A small image classifier, trained from scratch: norm layernorm.
Rows from block 3 of a small image classifier, named by matrix and row number. Rows with one number belong to one neuron. Each number is 50 + 10 x the weight over its row's rms, rounded and kept within 0 to 99. All counts start at 0.
After each neuron's rows are labels from the 100 images, of 14976, where the neuron reaches its largest size: "top examples" is what is common among them. Only what is clearly more common there than usual is listed. The data: reaction-diffusion patterns (Gray-Scott).
# u: gMLP up (value half) (model.blocks.3.mixer.u.weight, 288x192), inputs 0-95
# v: gMLP up (gate half) (model.blocks.3.mixer.v.weight, 288x192), inputs 0-95
# out: gMLP down (model.blocks.3.mixer.out.weight, 192x288, transposed), outputs 0-95

u.278:51 51 62 68 54 58 44 51 54 53 57 40 75 60 46 43 35 46 43 55 47 49 49 70 36 70 58 40 36 40 60 39 38 60 54 48 58 53 68 42 46 25 62 58 55 58 51 63 49 46 60 55 49 60 52 36 43 54 43 65 44 47 52 45 43 48 58 49 53 49 40 56 52 49 46 51 57 41 44 61 46 41 77 58 48 66 60 55 31 39 24 54 65 53 49 52
v.278:62 31 67 41 52 58 40 46 61 59 47 57 56 66 50 42 55 44 46 65 42 56 43 46 40 50 37 50 57 46 55 63 56 58 41 50 44 47 63 55 46 54 51 40 43 52 53 33 48 33 41 50 67 45 62 48 43 56 46 49 64 28 47 66 51 63 45 61 35 54 56 58 53 66 55 58 36 54 44 56 35 46 57 46 53 49 39 43 60 52 37 59 39 35 65 55
out.278:49 63 46 64 59 46 51 57 47 42 55 45 48 34 46 53 49 48 49 35 42 52 62 54 60 39 59 48 48 54 39 38 41 45 58 47 53 50 43 34 52 46 45 57 46 47 56 67 52 67 64 43 39 47 23 41 58 46 56 39 47 65 58 29 57 35 69 44 62 42 54 53 41 42 48 33 61 40 51 42 64 56 53 51 56 41 56 55 37 51 57 37 57 63 26 46
top examples: dark

u.250:41 38 67 58 46 80 52 53 48 52 46 48 41 70 64 42 49 49 45 63 50 48 45 59 57 46 54 52 38 38 45 54 42 67 42 60 54 55 49 24 52 41 69 45 68 38 45 46 29 51 60 38 57 54 56 57 49 52 48 53 55 69 52 57 53 53 41 48 54 60 45 59 55 54 53 59 45 43 59 59 44 40 66 46 40 56 58 44 39 49 53 60 51 46 51 44
v.250:16 44 56 44 47 55 67 57 50 41 39 50 37 59 60 55 51 61 50 42 57 50 44 52 49 53 54 52 33 50 44 60 51 56 53 54 52 50 48 45 56 47 66 41 53 46 43 47 47 67 69 60 46 49 47 67 55 73 48 55 48 69 45 53 43 57 39 48 50 51 47 56 59 43 52 63 54 54 40 50 56 40 54 37 27 50 59 35 50 44 57 60 49 41 53 56
out.250:14 43 44 44 55 53 58 54 52 51 45 49 28 58 63 52 60 53 62 48 56 56 43 42 31 60 57 43 46 56 47 50 44 64 51 49 48 59 41 66 54 52 59 45 40 50 46 46 71 85 52 62 47 58 36 64 63 63 68 48 33 75 41 52 59 44 46 48 52 37 56 44 50 52 56 58 57 60 37 47 57 46 42 41 23 49 61 48 55 47 62 58 56 46 41 53
top examples: dark

u.182:48 70 35 38 52 47 29 49 72 59 38 60 52 50 55 38 51 54 62 48 52 52 49 40 40 49 37 42 55 48 51 44 57 56 44 54 51 44 66 61 57 40 46 35 41 54 43 42 63 58 50 60 59 31 61 48 49 52 36 51 50 51 60 40 58 46 42 57 35 56 44 68 49 44 52 42 48 47 20 49 45 39 29 55 45 47 55 59 60 44 51 38 52 56 48 70
v.182:75 64 47 61 42 44 52 61 60 56 43 56 55 59 29 51 49 43 52 44 38 39 55 50 47 68 37 44 46 29 40 63 41 58 42 57 56 57 38 43 53 33 51 63 58 45 44 49 48 36 48 57 55 38 59 39 62 68 51 49 44 43 53 27 31 68 62 51 44 53 43 47 71 32 47 47 47 19 57 41 60 58 77 76 65 44 50 49 44 53 49 55 41 56 46 41
out.182:57 24 46 58 56 59 58 32 37 52 62 40 45 51 37 72 56 40 55 45 38 52 57 65 38 26 54 49 51 48 46 54 60 54 46 56 48 30 41 40 46 23 60 54 39 30 61 53 59 31 51 51 40 42 57 27 58 47 65 47 42 43 53 59 48 56 54 25 66 48 52 33 57 51 48 47 63 44 65 40 37 66 57 70 63 59 53 59 38 53 54 32 57 43 45 58
top examples: grey

u.243:49 61 61 61 66 68 50 54 45 63 49 45 53 51 47 47 50 54 34 59 37 34 36 56 61 60 54 38 47 56 41 28 45 57 52 50 57 56 52 36 55 33 48 55 53 61 52 56 44 42 59 59 47 82 56 44 35 53 39 50 47 47 49 42 42 41 49 31 65 41 47 57 48 46 49 48 65 65 54 53 53 52 47 52 50 57 54 45 41 44 47 49 69 71 42 51
v.243:57 48 66 46 65 66 56 41 37 48 38 59 37 53 38 50 49 54 60 41 42 59 42 53 43 73 37 50 59 64 52 51 29 61 52 50 71 54 48 63 49 21 59 41 52 60 68 47 58 50 53 51 69 53 61 67 57 62 24 57 35 54 62 55 51 35 59 53 39 38 53 51 49 56 68 69 51 56 54 41 63 41 57 43 60 37 60 64 41 51 60 41 51 48 68 51
out.243:47 49 50 55 33 27 59 62 72 50 52 31 64 40 52 46 40 51 61 51 51 61 66 51 43 58 59 48 36 48 43 74 61 27 37 40 31 38 62 55 44 69 43 63 39 46 58 50 43 48 38 49 57 44 40 41 53 59 67 57 53 47 43 49 39 69 41 46 49 45 49 41 53 53 45 30 35 37 54 50 38 64 53 56 30 53 54 33 60 57 50 56 48 44 49 54
top examples: embossed; stretched; warm; feed 0.058 kill 0.065

u.137:66 62 54 57 65 71 57 58 46 56 61 42 70 52 27 52 39 36 47 56 45 48 46 61 60 54 36 37 51 63 63 41 22 51 50 57 61 49 51 44 25 25 64 53 47 56 68 65 43 42 59 53 69 62 62 47 46 38 26 62 50 26 65 35 38 44 63 42 58 53 34 47 52 44 53 50 59 64 72 61 63 41 50 57 59 51 46 48 41 39 53 46 63 54 47 40
v.137:61 51 57 54 55 60 64 53 57 67 36 58 38 48 41 35 45 43 57 60 41 59 47 49 57 58 26 43 53 51 43 54 42 50 42 49 56 52 28 41 36 35 60 49 44 64 50 43 48 36 50 46 62 40 54 58 60 57 54 66 53 34 53 41 35 51 65 63 44 60 42 45 66 47 56 57 49 48 74 70 50 43 55 59 55 55 46 47 50 35 70 51 50 42 34 44
out.137:48 47 61 62 38 50 23 45 60 39 56 50 54 52 41 51 40 56 33 37 47 55 59 63 43 55 65 63 47 49 57 67 49 54 59 42 41 28 54 50 65 67 43 47 46 45 37 40 40 44 53 55 53 47 28 43 56 44 63 44 64 56 42 54 44 52 57 57 50 53 35 53 34 50 47 57 46 16 45 44 38 52 57 44 38 57 68 54 50 54 32 59 55 55 68 56
top examples: embossed; stretched; feed 0.078 kill 0.061; feed 0.058 kill 0.065

u.99:65 55 66 52 44 55 61 43 39 50 47 45 47 55 47 41 51 52 56 44 39 50 33 61 47 43 32 62 59 70 55 42 16 49 45 52 57 54 48 47 46 21 53 37 61 46 58 54 56 45 60 43 67 66 55 50 35 41 35 67 46 59 49 49 40 45 60 53 63 50 48 42 55 61 48 50 50 44 59 60 63 47 69 56 66 43 59 64 42 45 56 55 66 57 53 40
v.99:77 47 51 53 48 65 24 42 52 58 37 55 53 43 50 50 56 51 28 49 38 67 40 60 51 42 26 52 64 68 47 45 34 56 53 50 51 51 57 63 30 37 52 39 45 34 60 40 64 51 44 30 67 46 57 47 42 36 34 49 60 38 54 59 50 44 55 60 63 60 57 65 37 62 59 40 35 48 49 56 54 54 70 55 73 41 56 40 51 57 47 40 47 59 49 44
out.99:53 49 26 57 47 45 55 49 60 43 57 43 73 46 51 54 51 43 50 43 45 43 63 42 49 36 45 42 47 50 44 44 53 54 59 46 51 44 47 42 58 72 30 53 35 37 41 66 58 65 47 45 41 54 47 19 55 49 64 37 48 48 58 33 66 57 55 41 61 42 52 38 56 57 26 34 53 34 35 46 43 51 49 69 33 52 47 57 70 54 47 44 45 68 38 40
top examples: dark

u.132:81 49 53 55 53 50 37 44 47 54 55 50 66 58 29 40 24 57 48 67 52 45 57 58 57 48 33 61 50 46 59 52 39 58 55 48 66 62 43 30 41 34 47 56 58 51 61 56 35 39 58 51 50 52 57 50 44 61 42 54 72 32 52 36 36 52 60 48 47 60 48 53 44 52 53 38 44 36 57 63 52 46 70 54 49 32 57 41 41 52 62 37 51 69 60 41
v.132:53 47 45 57 38 60 63 52 38 67 53 52 53 67 47 59 45 37 64 36 44 33 54 51 54 59 55 41 51 34 51 49 27 47 44 49 52 48 32 41 34 19 61 57 60 68 54 57 41 42 38 41 52 46 55 48 60 47 58 52 55 45 55 59 51 48 57 40 60 53 55 37 78 51 52 43 55 31 63 54 47 51 58 48 71 57 59 51 28 57 47 53 48 34 53 45
out.132:28 53 43 34 65 49 59 47 41 50 43 50 38 38 45 56 63 57 60 49 58 43 49 46 52 50 52 51 57 58 51 30 42 66 56 55 55 50 48 47 76 43 54 50 53 49 51 48 61 52 43 48 34 46 56 47 54 46 55 48 18 73 54 50 73 47 50 54 44 43 53 56 42 53 54 66 53 67 39 46 71 53 25 43 48 34 51 59 44 59 50 47 43 44 56 51
top examples: dark; feed 0.039 kill 0.058

u.31:71 43 46 65 59 51 41 49 59 46 50 39 63 53 36 48 36 39 44 44 57 55 57 70 53 57 36 52 43 47 51 53 29 57 45 51 66 57 39 38 37 11 60 67 63 52 54 51 43 40 49 46 50 46 48 41 54 39 44 50 46 47 54 40 56 41 61 54 52 69 54 44 50 46 49 42 45 25 68 53 50 52 80 69 52 40 55 61 33 53 44 50 49 45 36 44
v.31:58 36 58 43 65 65 42 51 44 64 43 58 42 54 38 48 49 55 56 78 37 45 41 44 48 68 39 32 51 60 50 41 46 67 43 45 56 63 28 48 72 45 45 42 43 63 47 48 41 36 43 39 40 54 51 47 51 75 66 45 36 38 57 51 55 50 66 44 48 35 53 46 53 56 61 71 49 53 49 55 56 51 49 41 32 37 55 33 57 47 57 51 55 66 54 59
out.31:52 42 49 48 39 60 41 42 43 54 53 61 52 49 65 65 56 48 39 54 44 52 66 58 58 38 47 64 56 47 49 34 45 42 61 62 51 41 68 51 59 41 40 51 62 46 45 31 54 30 47 40 58 21 53 49 46 28 55 41 52 51 64 64 36 37 55 66 43 51 49 38 42 51 55 50 47 44 56 57 55 66 37 45 63 42 49 53 36 69 34 44 23 40 36 56
top examples: grey

u.96:68 53 61 55 48 76 47 49 41 72 35 50 37 49 52 38 50 51 38 49 46 47 51 50 58 34 53 52 56 42 44 50 46 63 50 57 70 50 40 49 48 39 48 44 73 48 43 50 36 31 78 50 53 46 54 60 47 40 41 37 46 61 53 53 51 38 55 53 55 59 53 47 61 57 58 51 45 36 66 56 53 57 48 49 72 40 37 61 37 56 65 60 44 56 42 48
v.96:50 39 46 43 52 62 54 52 47 55 51 55 49 54 68 44 51 53 43 46 47 50 50 47 43 27 41 68 54 49 56 46 54 67 62 57 65 33 56 52 46 62 50 38 58 42 38 39 52 32 79 51 53 47 48 61 44 40 46 37 50 67 55 63 56 38 35 52 50 49 56 46 49 59 54 68 48 48 53 40 37 53 43 43 43 45 36 66 49 54 58 54 45 37 45 52
out.96:40 57 42 45 55 46 56 47 60 45 52 50 51 49 61 71 59 53 53 50 39 40 48 48 46 40 56 57 51 52 51 42 52 77 66 45 57 32 49 59 55 66 44 34 49 56 44 49 70 57 58 60 39 63 44 54 53 49 47 34 40 71 48 50 61 37 33 50 50 43 49 46 56 53 48 69 50 52 35 27 26 45 37 43 25 63 49 59 54 50 49 57 56 51 57 61
top examples: grey

u.32:38 62 56 45 33 40 45 42 34 46 46 59 29 57 64 52 62 70 60 58 50 37 49 41 49 41 65 41 41 50 42 45 51 42 70 45 34 66 42 44 79 57 39 30 54 52 41 54 65 57 55 45 31 60 45 58 48 74 57 51 52 68 41 55 43 63 36 49 59 48 49 52 57 52 43 59 52 48 44 50 54 47 40 30 29 54 64 35 54 46 52 57 49 64 52 57
v.32:50 69 46 63 38 42 48 43 46 34 33 52 41 51 44 51 53 68 46 65 49 32 41 53 58 52 42 60 35 46 46 42 50 59 61 55 53 56 48 41 63 48 54 50 59 56 40 68 54 53 55 46 29 71 55 36 43 75 43 54 50 55 46 37 37 61 47 40 49 56 43 62 62 35 42 66 57 51 41 50 61 43 68 41 41 61 72 44 42 39 56 53 68 73 54 45
out.32:57 66 45 61 40 49 54 59 44 37 48 62 27 58 48 54 56 60 50 57 42 36 39 39 67 60 52 55 37 52 41 57 45 42 61 41 51 50 54 26 66 56 49 43 53 59 39 62 50 47 54 43 44 60 45 57 51 71 58 50 50 68 54 41 47 61 47 34 55 50 32 56 53 36 45 57 58 47 35 54 58 55 58 40 42 63 70 45 43 44 65 41 65 70 52 41
top examples: embossed; stretched; feed 0.058 kill 0.065